{"encoder_qk_norm": true, "decoder_tie_embeddings": false, "init": "trunc_normal_002", "residual_init": "none", "epochs": 2.2}
Rows from block 3 of the text decoder, named by matrix and row number. Rows with one number belong to one attention dimension. Each number is 128 + 24 x the weight over the matrix's rms, rounded and kept within 0 to 255. All counts start at 0.
# v: attention query, key and value (stacked) (decoder.blocks.3.attn.qkv.weight, 576x192, the v third), inputs 0-95
# proj: attention output (decoder.blocks.3.attn.proj.weight, 192x192, transposed), outputs 0-95
v.147 [123 126 119 118 135 116 158 141 114 127  84 122 141 160 138 141 101 138 143 113 119 118 144 157  85  88 128 153 113 104 118 107 109 143 129 151 145 153 143 132 132 124  90 169 110 119 112 110 116  93 119 129 168 103 132 155 170  88 141  95 155 139 137 107 112 139 125 118 104 175 115 115 148 120 162  78  98 117 117 132 152 115 133 129 148 145 143 117  91 141 106 141  86 158 111 127]
proj.147 [140 130 139 171 138 141  98 134 104 122 104 127  67 105 160 104 119 148 100 131 143 109 123  87 126 153 141  86 135  89 131 154 133  60 126 100  94  84  93 133 119 145 115 125 132 155 138 133 129 114 138 157 118 139 121 141  94 133 108 161  94 100 143 111 126 134 119 120 128 134 140 123 126 135 109 157 109 122 100 109 122 137 126 134 145  81 109  72 140 120 130 182 129 117 136 122]
v.148 [ 91  86 106 106 120 133 112 127 145 142 141 146  95  97 121 113 135 123 155  62 135 177 141 134 118 142 129  84 142 142 142 110 107 147 115 126 167 109 113  89 156 105 181 114  95 115 124 119 174 135 147 162  49 122  89 140  63 142 139 170 124 160  97 117 135 145 136 173 129 134 151 102 114 134 114 146 149 152 110 136 153 163 139 163  85 118 128 159 162 147 166  92 142 165 183 143]
proj.148 [178 105 138 122 119 112 134 145 130 110 117  80 144 120 119 162 127 103 152 121  96  48 125 124 115 132 145  80  90 115 160 104 116 183 105 140 138 121 120 103 106 117 108 133 102  80  69 126 109 137 156  87  91 135 156 138 110 113 113 126 169 112 136 135 136 151 130  97 127 101 146 143 166 124 147 145 154 106 162 151 112  88 119 141 133 176 135 105 166 128 117 173 176 129 128 145]
v.149 [127 139 135 121 149 115 116 112 120 100 121 120 135 135 107 116 136 141 121 164 147 118 156 108 166 158 136 143 139 145  72 134 102 137 123 140 139 153  95  84 159 117 130 135 122 107 163 138 105 130 109 172  95 113 130 138  75 149 113 140 118  94 127 130 168 140 127 171 157 110 119 133 118 149  95 138 140 146 120 167 121 153  95 117 144 115 144 155 129 153 170  79 131 117 143  63]
proj.149 [142 135 100 102 107 130 137 130 124 139 133 138 149 146 129 146 109 110 147 111  81 101 124 178 126 128  92 114 112 120 149 163 116 129 117 135 138 138 137 165 134 114 133 143 104  75 117 136 161 149  85  85 121 126 133 121 133 128 119  99 154 128 105 103 108 144 115  91 142 150 145 124 104 170 105 161 129  97 125 141 145 112 167 110 104 144 131 129 100 123 136 144 145  98 104 151]
v.150 [121 106 154  92 124 137 154 117  93 136  80 116 134 122 140 132 123 120 122 125 111 152 139 166 189  57 136 136 135 130  81 140 174 134 125 132 170 135 103 106 131 118 112 166 122 128  88  98 121 105 156 158  94 122 136 142 123 151 122 147 119 145 132 116 111 132 136 138 121 118 149 130 106 107 126 125 151 120 109 130 125 169 142 147  94 121 120  92 120 144 154  95 121 119 145  92]
proj.150 [136 134 127 167  94 128 110 137 132 137 181 130  96  93 130  96 148  90 117 133 143  98 147 118 103 182  78 117 138 105 124  88 107 152 164 105 111 146 125 132 128  69 159 132 103 105 134 146 134 136 134 105 152 132 123 161 100 128 161 144 134 116 172 117 136 102 110  85 173 132 160 128 191 150 124 179 117  97 127  99 152  86 142  96 169 136  95 118  97 133 127 164 172 167 165 153]
v.151 [114 105 153 149 104 127 120 144 139 138 133 126 125 135 117 129 158 145  94 140 136 123 167 128 136 140 125 139 118 103 107 128  85 133 160 113 136 139 156 132  97 129 105 128 122 128 129  91 119 153 134 152 145 116 137 156 131 133 142 160 115 135 125  97 123 120 122 134 146 131 129 141 131 134 150 104  82 135 117 115 112 118 126 155 139 115 131 108 132 133  89 126 153 174 115 106]
proj.151 [127 119  99  91 165 100 147 138 113 105  96 131 123  85 102 119 125  91 112 118 185 102 126 127 143 133 142 101 174 105 136  82 175 134 120 144 101  99 127 149 132 100 111  96 131 117 158 177 106 132 115 119 104 150 115 135 122 118 105 157 118 112 123 116 114 118  83 122 136 115 163 142 145 148 140 137 168 121 136 129 148 152 112 115 131 114 111 118 123 116 158 137 143 114 150 111]
v.152 [107 144 143  98 117 105  89 138 103 124 104 159 135 137  98 159 101 127 155 112 125 130 125 133 111 143 132 113 123  73 122 112 120 133 114 139 118 132 131 132 142 155 118 153 160 114 124 116 126 116 143 115 161  84 130 122 146 122 114  84 158 139 128 109 108 154 104 119 160 143 141  89 119 107 125  61  77 102 118 134 158 112 113 138 122 122 133 114  99 128 114 154 123  68 152 139]
proj.152 [142 107 169 178 170 147 160 151 130 140 130 130 114  87 174 116 154 112  79  99 123 126 118  89 119  82 146 148 109 101 132 157 132 103 129 130 135 155 117 142  72 112 138 114 119 160 116 133 101 105 147 146 159 115 106 118  88 149 119 129  86 111 117 121 117 117 106 155 159 122 114 120 128 150 164 111 160 139 144 163 143 149 147 129 136 127 139 128 123 156 152 135 130 112 133 112]
v.153 [159 128 125 118  96 153 132 124 124 121 140 139 121  69 134 148 133 149 114 138 113 144 165 145 140 121  71  99 135 143 119  92 118 113 149 173 103 144 144 107 160 119 147 103 147 115 121 110  80 172 101 138 107 163 135 141  92 156 168 148 112 116  62 159 145  80 146 179 122  84 183 143 122 123 114 168 124 119 117 139  75 184 176 119 164  98 101 118 201 111 130  85 121 119 161 142]
proj.153 [129 153 123  92  77 114 107 109 152 135 115 106 100 131 173 160 142 160 165 138 154  85 106 130 141 160 152 131 143 110 146 168  65 160 116 142 115 138 151 180 128  92 140 130  76 109 136 119 162 123 108 134 125 121 134 171 124 130 157 111 158 132 120 154 113 146 143 150 125 133 120 119 120 128 151 168 172 174 138 136 161 128 121 158  96 126 119 153 136 136 152 126 131 105 162 121]
v.154 [103 138 143  95 130 118 159 111 148 133 147 151 119 109 122 169 155 134  87 113 150 133  85 111 137 135 150 140 120 130  91 127 109 146 135 133  99 111  95 114 128 121  98 105 119  89 147 153 179 157 119 144 122 140  99  90  92 106  62 138 151 102 130 200 151 139 127 148 166  98 100 130 132 163 130 157 149 169 122  84 126 144  99 136 149 113 120 137 128 183 115 134 122 146 110 112]
proj.154 [126 133 106 102 167 144  96 101 134 134  77 164 115 164 135 131 109 146 170 154 115 122 109 164 142 112 136 151 123 172 141 129 166 149  96 156 127 137 171 117 115 127 112 121 156 156 148 114 152 121 151 138 109 157 148  96 138 122 182  78 128 122 121  94  99 119 137 100 114 116  75 145  95 131 163 124 136 131 123 177  68 133 126 130 142 145 130 103 197  76 141  82 130 132 119 187]
v.155 [165 114 150 118 153 147 141 142  81 139 113 128 114 127 170 121 140 130 146 126  94 134 152 148 114 116 133 129 144 140  99 155 110 142 127 149 101 138  88 135 151 135 108  76 120 130 117 115 141 161 154 122 139 110 129 143  94 158 122 139 181 117 145 134 150 138 141 144 110 147  87 104 116 150  82 134 137 146 128 123 111 115 171 132 125 107 111 131 141 155 155 127 140 112 108 186]
proj.155 [172 165 122 105 132 106 117  85 188 123 132 138 169 148  96 145 122 124 167 112 149  78  92 108 148 148 151 154 132 157 164 128 165 164 117 125 131 120 104 158 116 133 127 131  92 147 117 166  94 127 129 166  83 199 135  98 105 172 128 125 123 126 110 150 133 104 134 143 111 139 103  90 134 138 171 117 173 107 153 146 107 134 103 133  93 152 148 110 185 116 110 167 145 138 130 151]
v.156 [148 145 111 170 138 126 151 102 131 126 137 116 153 122 143 136 134 102  98 137 170 153 118 123 124 147 107 106 120 137 127 137 121 130 124 144 123 161 111  92  94 128 110 100 146  81 106 178 159 125  63  89 174 122 173 114 133 127 105 134 160 108 110 159 152 136 124 131 132 136  69 128  72 180 128 114 170 129 161 136 105 112  90 115 101 149 141 132 137 128 171 104  92  79 157 152]
proj.156 [123 146 113 106 113 175 102 160 132 153 115 169 153 163 184 142 185 186 220 123  87 113 144 228 138 137 144 187  94 129 167 123 132 146 145  89 156 108 131 226 111 117 150 154  65 174 138 158 138 108 146 108  91 111  79  96 110 156 137 119 110 130 116 144 138 121 112 142  93 181 125 116 181 110 112 126 132 142  90 176 119 175 167 117 117 126 117 127 142 124 139 161 150  61 129 101]
v.157 [135 106  93 154  79 146 144 140 139 105 155 137 121  86 127  96 110 144 129 103  98 130 119 110 133 169 107  67 116 156 128 137 139 124 139 143 117 123  97  88 154 110 182 122 109  86 109 178 109 135 109 124 100 160 141 151  83 141 108 160 114 145 125 116 129 106 128 112 126 116 130 145 134 162 117 177  92 153  95 165 127  98 142 123 149 116 136 109 147 119 133 120 116  96 159 149]
proj.157 [126 114 146 134  96 139 141 129 134 119 120  85 151 162 115 138 148 132 171 158 102 110 158 157 135 127 126 130 126 126 139 127  86 197 134 110 132  91 172 163 134 126 127 123 116 127  97 112 125 101 144 104  95  97 148 140 154 112 102 100 150 121 124 139 138 133 107 103 117 151 150 173 173 110 158  91 115 115 169 147 134 105 100 163  93 145 155 162 137 172  90 118  91 115 138 116]
v.158 [132 101  95 102 126 157 147 153  83 139 101  85 125 164 154 162  92  94 100 127 106 128 186 118 127  81 167 111 175 158 182 158 103 154 109 123 135 133 128 111 146 154 102 121 130 132 129 123 109  75 143 124 151 144 173 116 201 161 163 137 143  94 122 149 172  84 110 116 170 131 108 108  96  84 140  87 111 112 115 154 157 169 159 130 113 135 132 123 165 139 124 104 116  88 110 140]
proj.158 [110 175 113 111 108 118 100 161 158 128 166 147 132 123 162  73 120 111 110 101 135 140  89 130 108 179  90 155 106 115 118 122 177  88 100 118 139 178 104 195 136  72 139 135 126 138 129 117 116 113 117 153 121  95 123 128  69 146 166 116 137 141 162 160 151  99  83 135 109 106 150  77 135 141 109 160 117 132 121 105 106 159 116 103 164  87 111 193  96 121 129 147 143 173  96  44]
v.159 [ 95 105  83  86 142 175 107 124 138 147 154 163 147 118 137 172 145 122  93 109 124 129 109 132 144 133 163 137 141 114 160 161  92 187 120 141 148 108 150 145 106 161 105 149 146 107 169 147 179  92 126 109 169  70 138  79 127  98  72 126 112 121 126 137 183 171 141 125 130 123 115  87  92  88 145  78 137  97 104 126 132 121 165 169 120 107 128 142 107 138 127  64  94 119 142 159]
proj.159 [126 134 163 131 173 100 127 174 115 103 123 105 117 158 172 148 145 124 153 108 160 117 129 156 137 127 104 127  84 107 135  98 132  79 134 139 150 194 100 100 120  99 143 110 138 178  96 136  83 107 143 117 162 127 152 131  73 159 156 108 132 137 155 119 145 133 133 147 147 139 126  80 161 124 139 117 157 100 147 143 122 161 164 121 161 146 166 149 150 133 129 133 139 103  94  99]
v.160 [ 97 120 133  96 144 140 143 137 153 197 164 106 104 118 150 151 149 116 124 103 139 129 135 125 163 134 136 141 134 146 138 105  69 122 111 139 144 143 118 129 186  73 167 136 135 123 134 116  98 163 179 118  98 107 142 134 133 139 170 118 114 139 107 147 111 128 111 158 142 112 111 129 146  80 112 151 172 154 165 116 130  88 109  83 135 117 150 148 135 116 149 128  98  87 153 124]
proj.160 [151 178 118 165 111 120  95 124 116  57 108 142 120 167 172 121 109 107 103 170 105 107 165 137 114 119 159  99 150 106 125 106 147 113 109 164 111 106 134 153 131 158 115 155 149  94 147 148 154 126 121 139 159 161 127 150 127 131  94 148 147 123 161 117 115 155 152 134 132 159 139 113 139 128 117 137  93 124 107 147 146 174 121 155  99 123 128 117 132 156 109 118 134 100  96 159]
v.161 [173 111 134 144 136  90 116 164 134  83 115 120 155 143  92 172 128 117 113 120 132 161  92 138 175 137 121 130 108 153 138 122 133 112 135 120 161 102 155  87 121  70 124 133 132 123 112 126 101 100  88 151 141 120  85 103 147 153 108  89 128 122 123 146 106 152 136 132 161 133 117 140  72 124 126 139 134 104  78 182 149 114 172 136 161 182 136 134 134 134  89 101 140 139 153 154]
proj.161 [113  98 153 134 100 164 123  99 129 173 102 144 119 114 135 113 123 111 164 106 108 103 137 135 101  88 145 123 133 162 124 109 119 147 122 162 131 112 118 142 131 152 143 101 141 138 100 114 114 123 143 103 146  90 147  97 101 143  83 164 135 106 109 123 137 105 126 123  87 149 130 138 171 120 108 128 105 127 143 120 149 144 110 127 136 142 113 109 104 176 126 130 124 143 114 179]
v.162 [144 153 143 142 162  92 127 137 136 144 131 164 172 155 192 133 101 154 119  88 160 129 110 105  76 107 152 181 130 137 151 127 134 102  82 108  76 123 135 166 117 122  77 147 148 154 134 140 174 165 111 142  82 127 173 129 146 185 201 146  97 119 127 103 127  98 164 119 165 161 130 139 154 153  80 119 129 121 124 136  93  62 107 126 108  89 117 144 157 118 140 159 116 111 110 122]
proj.162 [134  57 114  38 107 102 110 126 143 143 164 135 120  93 123 122 175 146 103 152 151 161  81 110 140 138 102 103 149 116 148 146 106 109 105  96 169 112 154 148 167 141 113 129  91 123 144 154 117 140 170 149 120 140  95 140 107  99 131  94 146 129 143 150 123 129 139 126 141 140 135 140 103 145 116 125 143 127  59 138 111 108 136 127 167 120 129 116 112  90 167 174 148 143 126 127]
v.163 [195  87  97 136 141  99 165 118 129 107 107 129 136 141 111 110 119 136 129 107 133 158 148 109 124 165 176 118 133 105 105 135 118 112 143 136 134 105 162 136 139  98 115  99 141 119 118  83 135 113 123 146  75 170 134 176 133 132  98 122 173 124  95 164 118 116 117 145 109 122 138 151 171  96  81 130 150 162 122 154 103 142 126 153 110 124 118 136 132 139 106  87 158 123  84 105]
proj.163 [127 104 119  95 127 142 127 134 150 124 115 136 134 113 126 117 127 112 177 161 143 134 127 125 127 106 134 158 106 125 136 119 148 125 133 112 132 143 117 117 138 157 148 133 129 120 113 161 124 117 128  97  97 127 155  92 126 159 144 138 131 120 187 131 134  83  92 140 109 129 125 122 108 172 125 110 114 150 131 126 113 129  95 133 117 142 131 180 138 124  81 121 113 101 138 152]
v.164 [ 96 127 119  92 126 184 126  98 156 151 116 116 106 135 161 165 130 121 164 138 115 104 162 118  86 125 115 102 125 119 104 112 136 124 142 162 135 119  95 144 110 172 122 148 114 138 146 109 163 118 127 110 144 157 158 153 108 126 102 147 117 161 128 116 137 132 111 121 128 155 156 106  95  82 141 107 115 164 161 132 125 103 115 150 113 134 107 167 179 145 127  87 126 169 136 109]
proj.164 [112 154 138 183 113 121 153 169  79  89 122  92 127 126  99 109 115 126 108 127 141 150 115 156 143  93  89 151 113 124 142 136 110 133 127 122 111 173 151 146 125 123 122  90  81 158 144 112 115 131 144 175 119 116 145 114 107 159 134 105 171 129 140 114 111  90 115 111 109 102  79 121 143 136 119 137 106 111 119 131 106 148 145 119 123 111 117 117 130  84 109 158 160 104 122 142]
v.165 [137 117 111 128 129 138 110  97 117 118 139 103 123 153 150 158  85 167 168 132 118 134  99 130 127 145 108 146 116 134 145 120 161  98 145 136 104 196 134 133 107 138 112 116  99 169 147 107 112 121 156 116  94 102 158 126  84  95 157 142 125 111 130 129 131 126 112 117  75 164 131 139 115 116 120 142 132 158 141 125 127 100 125 116 163 130 116 142 133 118 151 164 128 116 138 110]
proj.165 [153 135 124 127 114 138 139 160 104 125 129 146  85 128 120  95 108 103 121 130 120 153 121 118 109 124 128 145 161 111 135 140 101 108 117  89 173 138 138 136 120 147 129 145 154 102 154 127 142 154 119 114 134 155 134 132 159 136 115 128 132 110 136 122 121 122 134 126 139 123 124  78 137 141 141 111 125  98 125 140 128 101 141 126 116 119 170 104 136 146 132 126 149 120 132 119]
v.166 [158 138 109 144 128 155 113 114 120 147 172 133 147 118 134 128  67 152 129 143  91 142  92  89 126 127 119  99  93 187 144 135 115 130 151 179 108 141  86 174 121 128  87 144 124  99 153 115 120 136 101 167 110 153 147 152 168 110 147 139  90 134 112 153 124 134 122  92 111 109 108 146 125 100  83 107 119 122 146 131 135 191 142 132 152 139 132 108  63 176  99 125 128 130 106 120]
proj.166 [ 99 119 175 133 103 124 172 165 147 157  89 149  92 143 103 101 169  91 136 123  98 147 148 135 140 124 124 127 167 149 140 125  71 102 159 116 163 170 166  94  84 147 145 142 132 125 138 118 139  92 113  96 122 114 123 109 129 106 105 120  99 128 109 151 113 150 151 136  81 156  94  68 145 107 104 165 155 128  97  81 133  60  97 123 123 144 139 149 190 111 118 133 113 121 123  93]
v.167 [141 140 154  98 136 135 116 134  72 113 162  91 133 125 150 149 168  83 132 121 114 142 114 112 153 150 131 152 113 124 144 109 147 152 151  97 113 154 146 174 142 150 106 112 146 170 123 122 154 116 110  89 107 140 157 102 124  93 163 119 112 105  99 112 135  80 136 131 101 140 113 112 127 119 127 102 138  93 137  85 161 116 146 118 143 152 145 129  92 144 108 118 106 107 156 135]
proj.167 [126 104 146 155 123  95 127 132 140 145 118 159 122 123 113 108 160 148 100 124 124 137 117 120 117 140 152 106 134  93  65 117 155 118 120 136 133  83  92 114 153 127 133 119 176 117 115 137 107 131 156 137 153 116  91 141 150  90 120  97 134 130 105 157 140 122 132 129 130 106 120 154  90 148 125 117 117 116 105 131  95  81 113 154 133  98 112 123 133 108 149 109 123 112 124 135]
v.168 [105 119 116 138 134 127 195 109 137 159 134 188 146 170 106  97 122 166  90 121 112  91 162 103  94  99 132 177 158  78 101 101 129 127  96 134 128 139 141 147 151 161 109 142 144 116 112 133 123 116 118 100 101 137 112 121 145 153 113 144 128 133 135 106 113 146 146 129 123 137 149 146 153 167 126 131 157 135 100 159 127  84  92 155  80 114 124 140 143 142 149 132 108 141 141 161]
proj.168 [ 73 128 124 131 115 125 131 132 122 119 135 112 142 120 128 153 132 105 134 132 168 129  84  79 140 129 136 109 138 177 159 162 115 135 144  98  99 134 106 137 133 109 125 129 150 151 152 155 137 154 138 144 121 149 136 127 138 106 132 120 157 125 150  94 120 144 143 129 138 161  87 141 134 131 155 118 100 140 119 103 136 149 162 107 157 132 160 114 131 101 160 158 166 148 140 112]
v.169 [119 112  95 141 150 165 133 171 114 201 145  83  88 168  86 114 151 129 155 142  86 101 110 150 162 102 117 171 111 138 137 124 150 136 146 171 148 128 119 145 130  93 128 118 122 146 108 114  95 132 127 132 119  81 153  77 128  98 119 137 147 142 117 112 101 157  95 129 105 114 131 180 121  83 116 130 137 146  79  95 126 103 145  78  98 167 173 152 135  95 149 137 116 116 187 120]
proj.169 [151 201 102 129 125 109 133 120  95  80  83 107 138 155 164 139  74  98 129 119 110 100 143 143 112 162 127  56 109 138 113 124 111 124 130  91 114 136 147 134 108 165 111 131 175  89 176  89 116 120 141 114 150 141 141 203 119 148 131 136 138  97 148 140 133 168 141  84 171 140 114  99 130 192 155 151 116 130 102 127 179 176 148 137 156 122 144 103 125 152 132 104 169 105  71 122]
v.170 [140 148 136 138 129  87  97 121 143 142  93 134 137 139 114 155 174 120 174 126 164 110 146 103 130 110 144 160 147 142 103 117 154  98  80 101 141 121 139 129 128 124 140 111 101 134 104 118 147 104 168 146 141 116 118 170 120 104 175 170 152 100 121 128 106 107 109 141 107 156 156 145 107 152 102 166 137 167 126 147 131 140  99  88 121  86 122 133 178 113 113 127  91 153 137 112]
proj.170 [136  85  97  83 133 141 137 123 121  83 116 142 130 137  99 121  91 116 150 137 101 123 101 120 131 139  92  97 100 113 122 130 163 124 106 121 143 117 119 148 160 117 125 155 163 135 168 119 110 116 147 132 109 113 124 113 118 154  92 104 129 149 152 124 163 106 150 103 145 107 118 134 134 136 144 111  71 151 139 140 140 114 139 113 115  87 118 135 147 141 142 154 153 128 146 151]
v.171 [ 86  99 106  97 142 132  99 117 110 123 120 137  98 110 118 139 136 100 108 103 115 185 131 156 111 146 118 164 132 142 114 121 146 163  86 147 149 185 132 140 137 120 140 163 169 178 170 100 132 166 116 145 126 119 117  95  79 141  97 193 128 153 128 103 151  92 116 134 179 149 113 120  82 121 156 105 142 130 119  95 113 181 180 129 136 137 123 150 103 163 151 131 125 134 155 130]
proj.171 [157 169 137 157 142 102 133 104 128 125 121 145 158 124 119 111 168 133 151 131 128 136 115 151 139 120 131 151 167 141 108  86 144 137 165 158 114 117 142 123 177 139 121 105 108 104 103 120 118 125 142 157 152 143 140 148 125 140 115  92  95 127 111 123 162 153 115 123 126  71 105 135 144 140 108 158 131 128 111 128 103 105 110 141 115 133 133 136 112 122 151 105 153 141 107 147]
v.172 [125 142 130 120 105 118 129 143 124 119 164 154 140 149 139 141 156 119  79 108 107 142 121 102 158 110 105 130 118 124 145 158 133 179 159 109  98 172 111 165 123 124 140 144 104 137 154 158  99 118 129 128 148 131 109 155 128 132 100 113  33 119  84 136 128 158 123 139 145 138 107 135 116 150 133 142 137 128 160 111 113 156 128 144 161 134 114 119  97 121 119 116 136 118 160 118]
proj.172 [ 73 124 144 143 101 145 114 116 115 106 124 115 159 159 144 133 116 129 133 133 127 108 177 169 134 131 179 100 102 146 105 111 119 110 133 119 129 129 129  99 107 117 134 120 143 124 135 116 139 119  97 111 133  71 156  89 141 106 129 121 130 132  86  97  93 126 175 124 106 112 120 129 176 139 133 132  99 121 145 140 131 104 141 121 115 109 158 133 138  97 113 135  96 120 128 125]
v.173 [126 138 121 129 123 104 100  89 153 130 151 202 150 159 136 116 182 118 117  68 120 159 120 132 128 106 163 116 134 150  84 106  87 123  74 135 117 108 127 134 138 205 138 144 125 133 121  82 108  92 145 147  99 113 102  88  98 102 137 169 114 118 124 118 133 145 160 136  91 114 150 130 130 173 116 111 120  64 109 128 163 128 129 126 164  82 145 107 154 117 117 112  96 128 123 149]
proj.173 [131 107 148 128  98 132 145 120 155 131 124 179 100  72 100  99 138 137 132 143 103 169 115  77 140  96 113 118 141 150 140 182 109 154 183 111 110 128  94 118 145 102 125 111 125 129 143 160 153 113 133 114 144 119 110  88 113 155 107 136 111 130  78 108 130 118 114 145 155 143 115 138 148 120 133 129 151 158 126 141 134  66 109 160  98  93  94 128 112 165 176 141 150 136 143 122]
v.174 [116 115  98 109 110 157 122 119 156 153  91 167  65 104 133 152 112  95  86  69  90 135 173 168 133 181  99 154 149 139 142 116 124 133  98 103 127 123 109 129 146 104 188 137 129 104 140 133 147 158 103  77 132 121  99 132 154 116 115 135 172 148  90 151 151 150  93 128 174 129 148 130 124 139 116 131 141 148 139 148 127 128 144 148 112 125 148 112 139 129 136 185  87 150 140 144]
proj.174 [117 125 151 155 148  85  71 141 121  63 131 126 153 185 139 124 158 143 126 192 145 134  81 138 131 141 123  89 116 127 154 103 153  96 131 136 131 113  91 154  81 173 145 162 148 113 101 118 100  85 126 160 128 137 172  97 136 150 122 147 115 174 129 121 137 168 113 130 139 152 155 147 136 112 137 162 122 139 114 115 118 162 126 116 103 150 129 139 142 145 114  77 140 129 146 167]
v.175 [127 147 162 139 136 136 101 117  99 105 107 151 160 153  88 118 140 160 168 153 138 102 102 133 115 133 152 118 161  91 111 131 127 133 135 119 139 124 136 139 112 145 126 143  99  96 116 142 134 125 143 134 173  89 117 152 154 155 120 135 124 119 163 138 161 131 120 107 138 113 131 102 184 217 149 129 103 105 137 132 126 112 115 144 109 105 123 129  98 144 138 126 147 114 156 118]
proj.175 [129 122 122 104 151 130 107 112 136 159 183 137 122 121 123 133 126 120  74 129  99 122 117 104 139 138  84 113 115 142 141 155 147 142 111 143 138  78 149 166 166  82 110 110 108  94 120 122 109 151 143 140 105 114 159 126  80 145 122  97 172 156 153 100 165 109 142 136 132 111 154 167  80  66 158  87 110 116 133 149 133 115 139 110 121 123 113 144 129 136 162 146 124 175 151 112]
v.176 [113 151 144 156 107 146 115 103 144 109  84 176 121 110 128  96 128 128 116  82 165 126 184 147 148 147 132 109 120 175 105  72 136 103 134 108  91 166 141 135 136  92 113 105 180 164 126 133 144 137 147  95 138 109 109 110  45 112 142 167 114 122 132 116 137  93 164 138 101 153 137 133 146 161 120 115  98 131 149 124 145  91 118 127 151 138 109 138 150 144 134  90 104 142 147  85]
proj.176 [137 112 118 125 137 130 103 121 106 125 187  91 141  91 121  97 150 150  84 149 127 124  95  76 105 125 128 171 143 114  83  93 122 165  96 165 138 107 116 143 151 142  93 107 156 129 146 118 155 131 139 170 135 117 127 149 101 154 105  88 137  99 138 107 135 117 114 107 122 127 140  78  94 145 162 122  93 133 130 149 118 115 136 153 145  79 122 136 105 116 165 180 115  86 116 172]
v.177 [133 119 127 165 142 151 128 122 129  96 142 159 121  95 126 131 145 158 156 125 142 106 163 129 174 174 142 142 119 109 135 127 139  96 138 113 143 147 117 113 148 107 141 133 134 105  91 133 140 120 141 142 135 141 107 157 106 131 148 124 134 157 137 138 135 139 107 122 155 127 109 144 135 181 136 131 136 124 107 148 151 111 130 144 118 122 125 163 108 132 120  93  86 129 122 124]
proj.177 [107 127 130 101 108  98 125 125 103 156 104 121 151 174 116 146 116 107 111 133 124 101  99 142 102  96 125 111 144 133 108  98 146 142 146 150 145 108  84 103 141  93 147 141 145  91 130 114  98 105  95 120  95 132 136  83 170 128 106 147 128 116 160 138 136 130 142 125 136 167 142 110 123  95 144 120 135 139 168 102 146 181 184 108 162 126 153 137 121 146 102 152 159 105 150 120]
v.178 [148 137 142 133 146  93 136 126 126 120 154 119  85 146 148 115 150 109 115 130 133 195 154 113 159 133 152 127 135 158 134 112 157 140 130 143 107 136 162 124 132 170 122 112 144 102 145 117  90 111 103 137 162 118 135  99  92 162 147 145 148 125 150 135  96 104 161 142 125 122 155 148 160  88 160 138 159 102 137 117 105  74 140  78 148 132 172 132 129 112 109 125 133 147 114 134]
proj.178 [125 104 123 128 133 129 140 141 115 119 107 133 126  84 124 133 140 142 190 100 133 142 112 161 122 133 116 138 126 122 124 100 136  98 104 104 163 128 118 134 121 153 132 109 126 146 143 118 179 124 130 113 141 174 100 163 128 148 128 133  85 113 149 116  88 163 109 112 138 114  94  93 129 183 114 101 114 120 124 137 136 151 119 146 122 108 131 114  89 137 130 133 134 157 135 150]
v.179 [ 89 141 156 114  71 177 164 185 114 126 130 123 125 102 162 128 119 140 136 115 109 144 131 107 142  98  99 136 160  84 128 126 151 172 150 142 113 143  93 107 149 150 112 123 125 144 136 138 156 144 159  96 126 116 127 106 117 158 157 147  65 148 163  86 136 122 122 115 172 115 124 140 110 150 148 107 115 110 155  81 172 140 145 122 104 122 124 132  81 158 144 140 154 126 144 116]
proj.179 [113 209 135 176 131 102 117 115 125 147 114  95 139 168 146 123  84 144 120 119 172  66 120 139 117 156 141 115 101 143  84 108 121 152 135 101  97 165 141 133 125 126 122 121 111 120 140 105 139 101 113 153 146 120 116 184 131 108 134 127 143 124 109 143 142 107 127  92 125 116 159  98 130 135 120 151  95 120 132 119 129 166 155 112 171  95 155 137 127  98 117 133  94 138 124  89]
v.180 [154 130  96 134 150 132 128  90  91 115 150 168 140 121 143 166 100 137 154 105 136 158 119 115 107 119 134 146 133 170 157 161 141  99 142 196 105 143 183 131 152 149 123 116 142 165 129 126 126 112 139 171 113 122 145 133 142 140 118  89  93  90 148 143 148 117 123 147 112 174 107  95 126 136  94 143 151 117 135 141 127 156 132 174 114 122 145  70 108 145 109 126 144 124  94 117]
proj.180 [139 116 151 153 133 175 180 130 132 154 144 112 103  94 123 129 152 112 149 162  94 164 151 117 183 148 109 108 140 127 114 124 102 111 150 106 181 123 153 107 128 161 142 154 144 109 128 109 162 142 146  78 114 110 118 101 133 132 125 158 112 122  99 115 157 132 140 117 135 103 128 118 107 152 138 119  94 135 137 100 143  87 106 138 140 101 109 132 146 139 139 115  95 105 129 126]
v.181 [151 140 123 117 108 118  95 131 126 135 140 124 142 142 118 127 131 114 117 103 134 117 110 125 116 134 157 168 106 153 166 144 175  83 110  92 117 126 122 124 150 119 119 125 151  97 150 136  82 127 122 113 114 126 125 111 178 157 160 131 109 126 144 119 107 150  98 137 153 106  96 167 143 145 100 138 157 173 111 129 112  65 119 133 162 144 117  85 107 140 162 149 163 135 138 117]
proj.181 [116 112 116 109 125 106 103 128 128 122 140 118 110 126 150 107 172 109 129 143 137 157 141 140 132 145 119 103 149 147 117  91 133 125 132 152 122 130 119 140 112 121 118 142 141 143 117 120 182 150 108 105 120 152 136 127  98 103 119 121 165 134 144 170 109 164 126 128 114 162 135 115 142 157 140 127 126 111 117 144 142 146 145 128 105  79 151 133 137 143 128 135 106 115  81 137]
v.182 [142 123 140 107 101 106 117  94 169 100  80 185 162 147 107 122 126 162 183 127 121 114 175 135  88 148 146 165 145 133 123 113 133 106 110 119 122 138 155 143  95 130 124 116  91 120  84 115 157 116 104 146 107 120  86 122 139 117 159 151 154 138 186 160 148 113 148  94 157 113 117 115 167 160  60 118  76 165 142 143 152  76 141 147 174 111 133 154 130 166 104 157  99 169 122  56]
proj.182 [137 116 125 118 140 144 105 144 102 133 176 162 133  72 127 117 135 109 126 145 108 138  64 124 121 117  76 115 122 143 167 138 127 144 154 124 162 133 123 107 111  98  97 150 155 128 133 107  90 115 154 123  74  79 178 101  98 176 123 115 146 121 142 126 150 133 129 151 124 141 112 133  76 137 174  92 119 122 144  98 115 113  90 129  89  98 117 152 126 138 133 156 110 152 158 155]